config.toml
train_examples = 26041
n_mels = 64
task = "enhancement"
widths = [64, 128, 256, 256]
blocks_per_level = 1
init = "torch_default"
lr = 0.0018
beta1 = 0.95
shampoo_beta = 0.99
steps = 7400
epochs = 72.7
Rows from block 5, named by matrix and row number. Each number is 500 + 50 x the weight over its row's rms, rounded and kept within 0 to 999. All counts start at 0. Numbers have three digits each. After the name is the row's rms in percent of the matrix's.
# conv: 3x3 conv (model.decb.0.0.conv.weight, 256x512x3x3), inputs 468-476, a 3x3 kernel for each
conv.59 098:572475463450492471473555595440487461546643501522465517461456485509456370470517435493599402485568304463617472461553631492471451501563428472532593469463469508526416595450503403533540469533545557490500632450430514442457446568611544498555507500524
conv.60 112:622442419432497581552574471523453463536472417358584491467545553567506422477363462513498517503519536529505403510489476478523518429500414468522513600509462534440435523506459489388414474475491425577610618506510449524565563490406543514469591589415
conv.61 097:547494459389527520510515502489517385482469481472596484490477440453401469468460533471524581581528556508500478565649506460458498478490479545449517447521534539585517558503552533466504457536510491541517580541541469464568452426452472568511472520455
conv.62 091:519470526495443505483407495440477561496412442474483558473532470538556534582583586522513543529507425463578532406492387496533547520479426450418568466510510543514467500476514539446501487514464445545644579427461536495461477539457517460473462436517
conv.63 120:516569595427526534507545478581507508468485439530467549464385523474428510497445373463565515607496470460427420473538467403530521376548550507582382477481384472530436509461569601521501441528587525501464571498419489441565477495422537430467453494364
conv.64 084:549460430571524504593532613437506478450495459506568533528540486531551475530522477490432429496541535480509578465498456614528546540561464571477658366414397602549456450457416578571433545513438449602541537479505525553499532478403573434559523514515
conv.65 103:400309476441506561507572431470395433549518530467469513427463508418403471567474525538449557531451543464456457452430448489503508428412486460449527423380549514413421527436408509498497419459543528601562560496501469457479464395593513557561518550560
conv.66 099:549467385500533506515514414524528532538522485477544535585566483508534419494493499440485530419420566490546584411439494495514526487487539449451542532464532439468438506560491477480469496521451515414417434429547514446430435531599520496520496455409
conv.67 112:522572550411465514523539472466532455525463430546627572617488487461475480398474555494551538513506482493506527499520465543508537537514481546571543530530442483476454466482580512539524570551563543528579502514529455485463455550522491459434447459450
conv.68 116:460565492549526471441529596592494571459552538511496515399465627550580539540483526447519587551486497501474361374533459440543477586616607482517470435441488487505507544626535494491463474470435499569469524563553438513480445594475515481476398520485
conv.69 091:582561485441433603574434520527544521506573466439495471471487416481524638376411462469537592587539540604530553428485459521595631529430513367498504510498488490475428485482502507451566451458496533564513460491456555495479440403530472444600467519566
conv.70 093:459448516472485447510553479550421462674624534542486588439508471546523499442467393492414508462520530487585521553449449520416473466432455557562507436549474472516486528578451539479487546439498518420512464480439487572473487521511468566467395623545
conv.71 084:495558450497482485501424639572494452464557634470503498528568436521545526532551499476459461527614466384535509449433319494558447457489496429467461521506467554581518421472507508404460475431516399540572534515498481499469556445527634450470514471503
conv.72 093:475491459447497476445523496432525552541578492549541477571578567559539599467508511484448512462408596489535511542678522512563416525540444513531510461450451522528480443458521490604473420417561469541523491517509450510483505652455544502393577446435
conv.73 092:491545434517508447409521546499500450519467488542392422468454504548594551491510451537485524500508573583545486561468495592665618443519512537393377473472527474502544410614440553565511482515457447459728487470513546489579419513409480579400494547448
conv.74 089:579560525460483565521440384581517598460511485464556565503533616594547579540534480607550495497568633421651639435505517557461434495537605488532502428593480450413468545510548456450433477507442446677497554576437427467540478503424474505501471487492
conv.75 093:521530503544547608545506435495532544491513456506498557532461434534457571452411502511406423531582419461497489499476475521522509424420524434500435362428388630568494498441559658448489493546482499536537471536508420497461482414457507494497487540472
conv.76 096:448485423440473413472467590551507485531507514449560518499440521447416455415374428448520552461491461571480428597441528521532392400428449521535523506509504508466613446566533499632485534489543539500483452490488501470476464600488562535403469484474
conv.77 093:519510436534520511508507476425592575513529562482495528533582496474556452512471540586399585537462457529412475525511500508424437538520486465471433428436358521508512477474458447490485544480503272529457395578493393417479494475466462471505484492614
conv.78 108:552493445498488414377520513534541550468507388501453522546429486529517587467503447529519547413577551459496444514520386660618442494456486524455543544476481444568543395479437488447540455514547503577490404543447484471499480487527528569415547613521
conv.79 086:637612586491479484429519487398488524606565474467413487528491497564503518453469424531465500571555486526373420480445462529502550505480521477506515485421481478519493476447388446448491499509563494490419468533504467501454488512472389527544411438453
conv.80 098:523518423496435479450438477458538427570522537436492538432511546458462492494566493478477411441501477485470501601494471481590478519503472599447514531598515481484485436482456429499468454558583458600536409435453532496526478603442525513532465533575
conv.81 085:586546502504527504398432498540581511428522627516482475437379396439454498423502464493476573511523576576629457473474593493603478504510369560550512501523520480517441452505562547513488449401501513655487503607536508597520480375476494468460522532499
conv.82 131:516508570554361445528511532448509584502432506553483434494487520533500500512507564584475556507505585514473522469524496602502424474469558478514568442362514596532495510402492469450580508472457549494479489625483574433430468282446531370532538473454
conv.83 094:478530601588455514510514551439615498365609647442511417523553518469513393483537352536413421413566471430587496455495573644658493466545591485531386425514543472468484488496499521528584381485504510531488415597458477539511539395470566503466387488419
conv.84 095:564533558486502555556533553530538494489480429472502474571557517581514537558496439488499474446474496446483487447518474442559543395388473477464491574503462446579528374468525524522571459499515422509472486448478491494556545500453506504533580562458
conv.85 103:519559466605500491472459500478461495449511500491510533515514431473518460465422428316598486431529475503465532472510445514537567534525606447417585495467473568505429656395559592392503563572495391642576482606443481494537451533416542517496559450545
conv.86 085:453517435467547510465544595599542466474527500446497626438406567440491530522489519371543476478570450531569493635567425554548541406547467581476586422468500500528545470471542546488476422487562547583453503420475535497617451504510533534482568568419
conv.87 117:342451535519436401492531539516546512420461418548546457511609487472436466512514416477509406503496605554519511491520329537603478413426509444588493521399502510512512486590543576479573471485469523497585525558415517516462457515531530514421549466455
conv.88 092:587483536576536521597535526543571490550550478503499565529413461492518524564533422544544486497454490494593482423482543437558521459420453440480529479487462527488442432407484474522577506538470472558551532511621496513471511348417414496465426500512
conv.89 105:377452568515440335490551468515505434456480465477481467400379401476535560489569588524455470445451540477489467462462555529471506519385347443490446601499475502456438491513539429525461519529410512517467523692575443528476560502433616457417491486505
conv.90 117:407482528475478534486438549592599530457535542514417475539451468524495572546473506432583483334706425473534407414511531532547472361428465473468470445433531425468540482487450540498513459450497453412571452527488516466421450471522487489496500432352
conv.91 097:504437438503606446412483460504575537477476498472494499524437479503529502485470553398499490589447459453408510373402343598559539546537452379408464541544463524542524425473501562512521526560556461497403540509544445563457481564468502508491518503489
conv.92 105:393373337519590506502530617426505496497475463492541495478411431461559524544547498522444428449448514483542539492438422565593612557525407524482472543532616455540537534610598425487572499478424563565538465428449397491492532545431549517523498495495
conv.93 088:518433520530508507589519543304427579478425458521440523349477567393472476421438446478399519412446433504476493449472601475529542403412483465417619525523528419465437568484539487418408502478542534448526543403550499455531582490410502561544516539516
conv.94 109:477462509382483484518513511463485388562484367518538533507544528525494399448529562525622505618449526450500414558512534560573558527523516449557469548487476553474548550496460423457545504534505463445577567553447488454527461527477428512547536546525
conv.95 090:449579477454560407516468329482498566601486513545551490475464567416476479499438427436649579475527531482515548499567460542570453535573496552654571537395480501474461505514447531619482504612484695420350547492434589524538470618494429632521498488566
conv.96 103:481489525511556585607482547507419315578509477475452456416434541533516466444436534508447454490540389601378349451574568432475389550520409512499443537487492468467519498514583493522525531552518531469470538562456531488547419503504431581420470459522
conv.97 118:470510536601481454515475435430522532571485477488509599434497478481521481555494481455477539583559382524530485449511402476426512491408474528492557422488524485468459589531551514539545514468576494501541461637534486465449540482463515519495610530516
conv.98 084:407524513543572491477466438585593544389473537541533472476484544461473480437479413519508517428388535555451584573530506476564599472495464650514523594548576449424503425579549477525447522451528544387411397576531344496397462567453501503481481496592
conv.99 089:500426453471437457603500536456584421439580508455448412536437434459507498558510593450521454474580516523504472431526387439458367494445460542432590561516598540452502552488550514446543545551513520484602498446576506458532510578491536569470581414483
conv.100 102:546584489403508515524481498554447421512480545501536572352345417520451455485497487656454594459477485496458492539453509469492593478452459454415454419471534516559536514519554405443505484438463545546526537577498522508530434492525457430433430542461
conv.101 099:545537455442492543499461491458537581513544568484457432437467467423418455479522526548558531483533485581502539477555460506506584476510576545520485516555530461518435428423438537589631478486508458427487547464507568518538537556562549560540492524595
conv.102 101:504573567505544508553503397576473403546516544533498568546535548569505517444511554539459551488480497412425477470395349605550539463450449488532455564566485519503493477554520510443436525536492529566517561471474543535606528512545488473485426384491
conv.103 089:386588598524569585556503525456451444438478513536421431484353447542480493522470464416613531540490479541535459403446490512388369531577484483405420522580518417461437477544602440513493400421556643594467575604503402541394454579548544482489482513474
conv.104 103:482472447593573603456461489595490458480493503478511479428493487506499510503516529537562508549552421501545505468482397478485521562484450496507461517417439529562562501479432428455551498473472477522486491477457457587541547437432535495532421524490
conv.105 093:566563466455478519510528510513480458522563528425452481437539513378428496437494543487544516505524498431504464426563558459536528493546434474531528515518475517514530486476428585611594607494468568557526524575455504545538380497408452507501463540465
conv.106 098:447409527554515478577585466558489426482494506450482566506470449500432453417489505525598468456514484563316531453500554468494441392527587474551510529510538456416459538542518537519498555502523526485440570490478449533517476532441398451406458493549
conv.107 098:486432491547530483476536508490480538484418503540445536415361414438454518459568534530542432604503489522413466457481456519589584416570399405538498586541452536469600438505479481480367456464459570557448562520504540433531477539426414462453415606519
conv.108 096:497575560533475438545481558534500425495526562458529529532537448524486370456503450472623495521560501485522495496533380510551482452482502501406482503506546433452501591521467518518449572533521566449486480508466531582464467608467551472427442471559
conv.109 094:486572478494526507479538509547572554523589543534531511458486520452544483461497494508501458526425545473496529528531378441489532450448420507501541512500441504478367499598389580614518578568423583116371608317460430489481451743454517626517477480580
conv.110 095:556521519571548508434485502482520564439454387526503414539483454530527493477516486442443504461490450487508561398415372490497466569551546484419513489520415486503471521523543488495543442298441497522550544600505544514546568557583487434509455535541
conv.111 087:527549631570595499545493423460519511480585527537511488462576454449473486515422426395531582522580566458517473501496581450397518420472512496570466549482518540484531430360419537502603449463450462387499510504429433519495524564470457636509518488438
conv.112 095:516542508586526435485484522559521492485463567559510531535545592430596574448528468514476458512409457412427555485479428499444514546512588489515609472476503467494506508596630523590435475514439504538519497496541499539451513502467576463523556441493
conv.113 110:468368506477512597430546564549503494415553544462510438511520538499483512561451434503385551422482524495387476546496549480585570469530397396343340460487612403483539443572471488399483517470565574433444471467496481492532557509485547599620507622465
conv.114 083:477474507588571486468494541471467528517483423442525557481521486481468488530524536489567429504449412487415492624527503520514538594546498522521504417419480537503436422556508399492586491386562525659516467574339489518467454417428483489503468494479
conv.115 086:545587499484596521476468495537481517501598530460498483398515497488513515601432471463428495423507518528599370486531426396496424522476469433404464509455463489572533488628466519553540599577504520445321523540474487488461458595582489405467463463475
conv.116 093:486360506547533402433417530565505414482446403558545518475441541464458424514513503477526533491530559496536448462435616440500613509558423470579450525581527495572444410441522566471499437494449492601484506576394557508344617365406478481431445493484
conv.117 120:482519535524525520445393457489546543369484564493513451526532503505467525483527501435533540605532515469564598557596527518428511511572472493406537505388526448523534531517539556469446464571466461616494417498442473482556551397598475502573492358583
conv.118 102:462535528467527487477440537489498545486426441403501532537579577563567469365446484523468543536519553426436501461516547479362438469512472472540600589563519483507460500536480432499455532550480557581476444480520575510517509421417531536568457511523
conv.119 121:516424501507420496443506494459589465628664560407403509466574500511531486502618593529515467468569577527568508462493604485413502580697511556403514506502488496464462549442495533482473553533522466591491508512440447553535487356547552305465541580503
conv.120 093:518489604543527516565478376592552507494473498509423465524536619352556577419537451416456511481493529467386526489460391487453422572464471524501459476487536507600562543559563462505531469433460382487487549566519391518456500509495531556423492426528
conv.121 113:499490477509545508526517474457450529497443381481525525505507476420474557467512524546570515486564494581534429545474519576617514519511396500558504426575521516423401549484587428608647461473420516571556410457533507483512477556532478538443488505627
conv.122 102:470480467457569509433549468556460472479466433488508469514496473460459521506499464527487522517455547563515425469541467531589483510408408515498508494497593495538466571428554572556492489469508512452379532499464492507585539601391523537430602513518
conv.123 099:510544527509498556391490496513444442531499455474639585519366470391465435488495530563549461521504524473425520535455424588580471437495531554540487505525508341362409523502480517485449489492567552561529487448513481460518542524437424500389492479388
conv.124 111:518539499435466520451466520555563444477496545528473526493430564522455539500504508613433442533483419548439589443447411482554559538602622547525521483545538485522505492462460506521546451494461495556533411423506622546424434495489545466478530467569
conv.125 086:454574401415522535377496410626491544531518596453435446528489536524551561500588468466511393556508601571543377502465535555519576415469533463525455520501466479541482458558556385476646455529591570630507535426546592392531485557542478488482451520386
conv.126 086:500513411443399415411438404518509560518505512576601520532573558526521588461400515423532587499522486578444485478511553580513451513423411390438502496461339534502583544503523439512481425497451508473607489497531476451468494511422495535518489547573
conv.127 096:435460470459450395564431516517524475421481405514527446569430431491538607446494484433525461497491498513435418526557585398456523516474557435481553505469481503487447436477509562600528500465479539492580462543505423491442524568517549485505584596564
conv.128 101:580492549514491535572442533486555529476507513477563511390543537537556493486498469492564613518461461420527517612538498521468502432429496491461478529576598461429471487458599625527485570465491592500431436570500473551544461635522419554623429567614
conv.129 110:546458539497517486553510472518572595469508507452479452445552505484510570446523565472431551468513494452496481487526584566604501609612478429413521471439527537606422643530563489539456534475536477535512486512552544555527572537484525568587503503529
conv.130 082:517454571431481492475431502496569493531465420486517456607510437561592428597482537505488561554551500611343466561542443488520473521525499454463493562515510590553545446481405473543536595516503480405552501463532526525375469445472387548439500560409
conv.131 089:449441491480595473444491533541425357466448472682521484565532550401497493439526559381511500480562571514459556505531433483504443467500515493474530555526453469441419465573512527490538633569410462588540520499574519569620603502468440450585510517491
conv.132 088:450446494459447497436501482399424447393445402551553576581497408508508544471451483426518550498459491488420502568520452439503535496478461506530488557479423527505591429471590467529475449528472493419595471479384526554479553550537556515526489517457
conv.133 090:576496425362449436466521571514493521433524505416522495469532490546462478465593537533560564514545553449551544540517442446487585523542518402581535515634541594569499501392582517474504472544570425693558431644536502533450526510486571519579441546509
conv.134 084:471526536519458526588500523550539605556500416427592591509544516579504461446505471504425481521524539458604502441481444416568631550612503468499451508453431502496569473420475486489426530457473488563476449576564439602568607541444521422517493415583
conv.135 102:604504423509495413466447500545463420503514508530443461546520470479451453455480483521555516529491527621481426582533530474379477636389470414458539609455521539466535500551551495472514419419539388562588480531568463416531483525483543486563520395503
conv.136 099:501540526442533501433557559377583511477535507564497434467610497483567497515506578627523348528522383506495461534483489473499489490578563499555440532588563523462481590601583642587664543624592391588424437522443552484463637603532548631497504651581
conv.137 113:436409436513514566462471521522380533446466577511438458473414520441466565480546547495494477448552490389401564458482539493466560428430503426534545550484569567488541554481513543429470550597489475446524490521477522596364490512563494533534517488537
conv.138 094:553498533495493488479509524424436508479605458373465513480522396489522532528498526557548488560460470544557427443517509545410435475429498486558545551483554501437480436527461435507559422548477430544473528601472479524597547622476506541457524649485
conv.139 102:530443576574518607521470461564488433515477384548574508444503521485462593574543518561552506500577563475534533548455439525504510411441482535465500483479605559512541457495505535489524518496497461421485457470567531412464588534505518529497490465537
conv.140 123:466414443488476484501571537495472522580524515551531495520549458440466536507475560519609514550479453469517441525546458499459462490489592434472520494513538471442440509457471486486570543524457482543529553448449551456392547728332594646382535402514
conv.141 108:424479503468403511521564512450455621442497457487532499453589555534639538417537510515488503500525484513413562415434538556482585512541648501595516533542494457560494456457616479497623501363545528437519502466500458491468487619469571556469511507482
conv.142 090:499455479470497485564620468533508520540458537512494524480443508525514529456495517483477499534392595516280591459374405474479480409587507537510572444418526581512575445479380548691602446643456537491504434516525456537523503509466536541517472515569
conv.143 090:464562439490582455479559452521537485528562574515484549500456494454520558519577532455467389438431571504444538491434469551571503520525453392493403505611512562524480374605624490463417473413566464723497487618425524553445513534459474420585504529469
conv.144 109:470477507542411432538525451473421496478465443514539476516525584479543516413398381594384544489397509519564447433511566486569555622644554402441567524505515486498441468496537514383414546519506487458473520586488517519464510542473517535536558466462
conv.145 085:496467509480470455469489481520413527540580487506556549519434594508491477502656565504579448448489513485498465458495525450503444507571580553470517554609540558593617535508425488455460565504560392383599377438517462443552420606457496593549475604455
conv.146 093:456366440544483517565509494455491461556527453538574454476493521490510577483476451536491478438439541505506502433390495575509445490435478470586596504440490565417517480598366481538498576461396505509471504557480404581450522538410431611504508577448
conv.147 116:491551563471527523477477569529586590523533476538467482500490516489601539465563416507570460528511384557601461537493455557466570642530362499447558486522580464532491457510522391537484416558509494462569545540490510389458412507473415480464435441406
conv.148 084:639605581530485478520491462488550564555537552522574574462513530581581590504512411542498566543458434531437473487462408512558473383482496501609442402502398522652622590403368525543586520473557489561517571537546482503544511433511485600501498533444
conv.149 113:552426523573552623549557499477581408509569535406510525481474467504451483426499496511499505583467478444535372435518552507436484464478445483516496432399475461501428438527513492498567592499559480515404531533480505537580521512501557644493493540518
conv.150 093:583562570308381513571506510615599603571595485525505492484498493487537512403494576505563615512519546474549607581576563440437497551620507553630500508509471473483591496499498468506526472539563476447550424514465607587383466543539528494500457560525
conv.151 124:431486476518513492455591436603519541500500451498644609562421452541512513420527369458458558469484585456635458560440383425640519463363509492501486593544490547480491486454469529594502450493533503477493337528530554488517484543585456578551503483545
conv.152 093:396523453480487549543549533533591535525585505457438560488554477468462400478523519499550432501558535488506463470544478591549495448518498515579431389413460561522529422457565450485527500459552547502468543522449525545466519497497600576467519558467
conv.153 080:461479533480460593521505447514491510542534576439546573516503564388410466532518477510403485593529447511594552515419417399507538529653610519391464559529524477518459418536463546364389495570485482445396490518445593451471485549552544562514539503439
conv.154 094:440451495488471620495466531603570591480496495472496519474547531564614591443543479481520502420528486545449499500418493523518508471423493477498541528415450544554551505494496433476385493428391450498535591544511488452493450568463498553507526387595
conv.155 089:556531520558487504497353463546465431491524565506587525490558562625589578528532489488475495467555508302547605509456494514523525484480606422508490468520533496508512520583590416433382638507432483598493460521503643696408507476575565505479511458538
conv.156 122:514479428499520476496458498516482473540449496451499551494456490491420569539545501624502491557580509477482472474557440477506526487514579503506471514489525488483540500456443520473554492429486527505470513448545544508547494552437447507464490511495
conv.157 090:473530589491582492436606507500463562507486497489524544478472524490506522540582686499472451552456505522371640542479531531455478581547489507462460449465464505474615482586545476522608522504490546487497536449476480486591481525505532476474504471495
conv.158 090:537522539559488473576546587400554510403535565513552529495487471484498459447494583493476501528530413462427574393485466544513523492485584515493434525503560510527502561519656492527480511548548545457536430538554648524479481529501488508470530495481
conv.159 097:619518445450423447538574474492513447488531515464547556615433400556520431519563514418497618485439496484513463513462347496318536541696456480550511603441512398464414420513488513498441454485575501503473515620514508481486440522498503553528543555438
conv.160 099:518522542461457451485516468525466475517430577540524486493576595416465510419522507542459536496537545461541444626523526547555557518457458544500552454549469544474470544383556506472521516421488545735557488616561442568646489510542528503601476562507
conv.161 100:491467452486458472527490587460513509431604463546638504527504464504499540539613511494516574411481473457613510475500468403455482486592500501537445511505389560467459549442512440539495529498495460410511563508552513504457561543547497395452493517496
conv.162 129:394589529554570477557595492451436506595528484565494517476461461586470532529593498443600486435495444521527432488500504466481441427440468566552488549544420516429497519626469501507538439544468520601503510473507421678506553495493494465457535449493
conv.163 085:549579490505525480432612491428472544495506542505516498529502467468528549497546497597491475462458497467404533509509419548507447503541468535598571442433433430483488418534569529347452505495500477504421479516512376511531596586483517521526529615495
conv.164 091:532488550471576539477555601462450526389401535400445485531435496481501518498510484460417515398486524473516377495527513504555586514534592400527474515473495535508440429505462533401451441494544504441447529434422536489500536424440492491469459533492
conv.165 092:453521561539522554517420495550562492581620562514516539517505607541511565485478538414487526516552499512576554454532450522558504575515503448454438503462496500485483508553604428565528516443440596553463594547586515516665491439436548492518600474505
conv.166 101:531548447506465467473471463450459525485480454573581462513556612500492534473411479541523434470507590451564491453338394471411444570508458507516540562480496654436480544475537556646425532600487451417555530493575549552492454524535499510464518436448
conv.167 096:435544531617580487527469547496450453514579528568619617428456486465498450428556540496545528465561501496551517492520461658564579469533590530470489487560413494519575566513460617532529453443499497644552550513499483538477462530545552510502470574483
conv.168 106:461471381440499482581471531462403579499453575507560564543528506365494490405453555593475548463496511474558535481423578520518381417553451436555611480612579518481478451495443477570432469461509600493484532459513524476453546509466581528512508588473
conv.169 117:489516485447552511515452436465440461472547477492520534451478445457421484479439497583419540579488497548429407601536523498575589407507578553537508500515466519513517505509413468470499626590565505519485503468500541431539517584581605501546576394538
conv.170 107:446519551562520432489461424477562526429421534377380530514471456446442593491478559500510479464488470451470493576566510583497589513521531565513455481504567448495525492444546502501518462519448565505530528488543405535525520540498562529491510491560
conv.171 094:498538485485499491526522597458508545478520549563569557438582524458474530536458605494563523450507540496476435507513537446446404386476524656520524429422418479481423509503496543553524520540502476568422487562477425554466424532573491490615528532530
conv.172 081:433455453516522383443486492567566648549499510541504563561561532557579484558489460448557535497463470577447510412534412553519442606566561497431516548465567534507517582484415516456420491490502596405438501448482585448458432637555415502595441408508
conv.173 088:586524628514513500536541570516572591463465563496490454536564537418481475478560484456449620590562461442560584546676623351391338538565534501475527537644660413430405415478480473468418539533558527447453493546540488557457563491551542453524544569523
conv.174 089:577552537419460427483479518513441486497503486514555491494526550484526500456424518444505548579502508432519434479510502444382436519542567493507521502582562452442434484474474463445435478550544437543425488504595484580336441500511511445467525390488
conv.175 086:480465514525444514545499483469536474450531526492504466450512515523498482560507513497577552506532488440618461536516540546564556492505571611492381533464481525468478464419449575580540496392548548542528482519566450477451555576617602457491501553382
conv.176 111:448410518630538456558529617482505420421372440431490482397456437510597548471507444542424474444545431542512323425522481681585520518395444423519542466530496424578457591496531575569530443459465570571434545518618471447597543453511541488498472564437
conv.177 093:392506518466467547450543507482664532568621550589536526552617524519632581487580526466576598411474501423478508404481536318492542403562503486398498456401515577520536527553584466507439493498518507497394524438402415533471457532596500567562485564562
conv.178 103:529501547466514428495515481515484530502534572550556573525480428408405396611616469461507516534507520488522458436507510419477550550440457610560453581550499455502591413507483476565495411426483535401543588425459444428530456507451507525539452556511
conv.179 107:492528602623426491463535573614549512477597468479558480441527457513646459543484479541450497497575534491546494536465562554550566555446571452461501507486538587473483511537573493495494521489550424583489426501500465483481436512565488486567557521586
conv.180 105:567534537462461536437482524550530458494471499476508551535476459544466432548473486401544563413557401400484504533392373431450548336458523488528482543525509514457492542530525502541475448495493382521581392540503540400502558622506625579418489437462
conv.181 091:489492530500557528484441506501419469513477438548463460512556589588515485495492474492494462515541446511540488453443539422511506514574570478435465487468419563524514484472476458439474374441430595468448529495530549539551482479467594629522544503590
conv.182 090:516543450569561561549534449487452483465416475482525575540445326469364439434494386556456480490488529466500440438544498493464505498488646477512548456452588510585443453469469448499508381508501586478586600654504412528540393579473427442456539452558
conv.183 088:541474446469496465592473463659516556579483559557490589667425391577402500526493499534476513537524573505537491434591468490524609550541461500594452460510445454427469398505502391442452478493501437502572437442512519540528528571547495508481611460495
conv.184 137:443423517460565439591466479398404357667597553440494521513479409447459422503618597520570462436464526481606539481500450435354630530647450478510494569503539487563438431387508574528604450595513515543498530554435472543580475525426498428497563559518
conv.185 096:517564439403492453552471473630523550421435463535546456434437595520426494489464415432469469520585467413588433433398371569522529551437534513477491445506454445428389500417441409491529430485611401687446514615579526503414437496492502416469514460521
conv.186 108:492520452475489424569528486500540470388534512474520493504526550538586474470466524488482508500502498436500487505572520449527580512492510502437513456508520495540547538410491484504468519534542503531462579522580529508551388512553552522526568582464
conv.187 080:544516513568559596499520532560556513556501542475541572470567599555557605458463483546525546453552462553579419462510501472475460531504542533578588529553477530503470582495494401480440531525462383592417533456430500488472526584544527483545430516508
conv.188 096:445512499420434460453450452525543498543584540468589629452496498580607498581599522482472507456466550470468538495496488420446467476463470506427503537440507472512503604568435522467546559477441457495423574519460411570474509615442412582521454524492
conv.189 084:539543599621547514490470503515590428512516544483494608607444471552438542590565549443571402450532482521531501449496420490597552541560528583384516567486503411572551471390563403405557442537518465564604499476538520505486506498533572526504544446466
conv.190 107:489536513543530492445434443498456500493421397584539446592490506496373504452442521529529567534460609462404521574500546422527491491421528492586472565550466521438464364557617600542416543525400475418478474539526518618432439568479460547479443432571
conv.191 097:440605429514504439472562513514527513466544547523487463543484513526495522634556549542584451618513456409485556486627514428559494407472459451512572508552461417359390432496470515518610560601606472508565484543495386595518578607604496556498440648482
conv.192 109:428472488566500477508501508499494477490602554555491448508576526516450448500475413418487511552487491442573444483425513497540504432449399476542515463484584516444436595480487566492499531475469479546494466512497490461576370370567466476519384435574
conv.193 105:530555489571525587430480543365469473465483609628556452448413486470418394441432464513599422533518560453474476505536493394430491386479585525553589473473557575482529613440597466482430476558497484552521607566498512445434399500500435418449450381431
conv.194 126:503528547704517426498443485497499600552463407458487452510513474518526450547453400556461436516488553425459504587530478458499520550517544519480477428477573546487427509508518488522470492475470561481548484526575348547455556553366498475480460462527
conv.195 115:472426595445508439463431537538474570425416530533467487528583504419531425466552546594493423444549512503463487480553584468506459414474582395635444494475543392499502468575440459462498469440540504520482504546439456539400465516588491573463366459554
conv.196 101:490498416393481453473468496511469391530561539537503524466496547469495499490408490556537427479555579471517423548527437463483403444563551518492510480503481549503381582577507520600504563541598506542474545556503504524519442527455531565500561470492
conv.197 086:589512535433443453426458519607602427428514515506502463473460449621478496482514510517469493445439448393504498437499427565495517450525485496576539521533513503403485564496662458393467413430538523553489362561514566500383439373501408502518504620538
conv.198 104:521576545497423478477478489472549463430431478504411602571565607564538502458330372526436523461521601459560471407608612505479465409509616555448544488484525490544521459386469560539514627555535508449396437601478427552610498568491519535464485446500
conv.199 111:493603506450517461450476442577543490444562559473430450516455543451489468569547460499638496543497675473406498404515535492564498391403506481506543513482522488537488461508459518506530585506489498418565542476463513525461475622481553490462556490524
conv.200 099:594419491456506442423615472457566404503556493435534535613443484458459491490507492491519465431438496481306537449489532425521436422490568577440487527495535492476500374476404482428526559550462357578489459477544466456596523513476544474452438478441
conv.201 090:499473463515489477583534536515560478471528564461552517483483372504573535577511558475511610486577555550441423525521516568452397468521555479443442446417455362478523464493350569637636472479469487544458441541388470514471401477488500487443460518490
conv.202 086:507619584545485499522457499435576561560519476500522502509509567557540546514545588441512562448479508555475498465474488485498395469516493457368437498418437575500539552622597533515423427542491525281457535407560476465551532603540436487555509448540
conv.203 105:339531516418574587488430494509521457507543499527581553479520500476446491567452501612540511443587464366586569488544486549514464457506530455500458427453458486578503564466640558446611526476521465999496507829524459591545519421518543476518491471466
conv.204 093:518553550490397424458460483557455526446493543577502523500462411499436418375496486423510542518539496507430438502572464425395478472436474447436414452445498489507453538687506511476540463490517490351416523411475554427549489509489502464341501413541
conv.205 095:499542532501516587506410415587581498506523666361472517477506503576531469441475516535503541520468480422583531452497473574535538516503538347327322486505469549531492478440574545538424530466484490462549521513528553521437494531542494472475529493455
conv.206 103:555520504434476572498446549523489447522539500541533523576568574618570532552475445494556465474585575541503594561423476496536493448434475493477532605561515605417431494470573524524422495518501417512510608560519475491497517457603550448540518443486
conv.207 106:488565434491440480491503523485394519397503532537458513575561609522575513549396421442432524484494451495532529512530437364309517519512457445441549451470443459509475494516461477491518502432460542571481490549539356524490533573573541582499489532431
conv.208 102:464605477480462421479551497521459585509572517497534577549509619529472531573509379468474535521499471392841419426466582538412558524451408480545567532556413483573471543463428437504421442416576494471522496489496613369506353519423487440435428533364
conv.209 105:591463494554552551479500481417478526482539510506471448481564440481517478475618585448538545521501480501547545513481479550524619579584468451497451520476454505500517531546540620443411401477554470495446449465528563593433454438450527498474520491581
conv.210 115:400539524536534491574563503519521541469507415467585586564612546518537526498440426469561509444556530444526513444502459560632518415554566502461430450537428422466560526532421566439485477461542394510516501439441390504528574598424494538583513557414
conv.211 097:433400540632479618551426491508605588491525410572506439405498485466470416535436462320532498432481470461481602477557447428470477573487496489537598466483456520473494595539535432433463585464440397502508433530433382535375438455605460507597461498586
conv.212 094:539463469450457478538487465515592543443476407470552513530491496596565441475489494493621661434463601490430532501574526498514447434510490478466458484557497475428476590530571521485472615506454506448463553515468444626522459534467526536395481544506
conv.213 101:414583459379524447444463491584484555500420446512418550574586539536549518461571610437526640515460510437557578531564474614548406568529439532547353454511429481494532446550548610448550522449516495419558467558542474462412429413423422577494476635456
conv.214 095:531495437486543589481508442473532610567521427478468489509504460541510453500573531437538565522487603437469425546429412556503538563563477516586555487445454473507537468377372538415523444472440493477485462539495526526462548434470512513400538485458
conv.215 123:567602466417522519485419413506485507444456498565528629534477503394442485417482487499446543446616399559545492532526540496529490445423530540433484482381414543476517500563450509447411423463456499600404440471576490502627472430378466496511465492532
conv.216 097:455460451480510525554580555566394301502469488483463418414424560474454418545542479380526620400465508437438476492566511420506508492511478550522500552430539475508500554531528477475486607504507551558485541591503534482596528437502398497593369585546
conv.217 083:623580512458515511549618405599516468563535518352465557522442520445510548507565488459438480419420613423468530551574467510528500535559561467464452466581531507474496565545508474523414571608459520532535443507526451512514418508516523623496562562489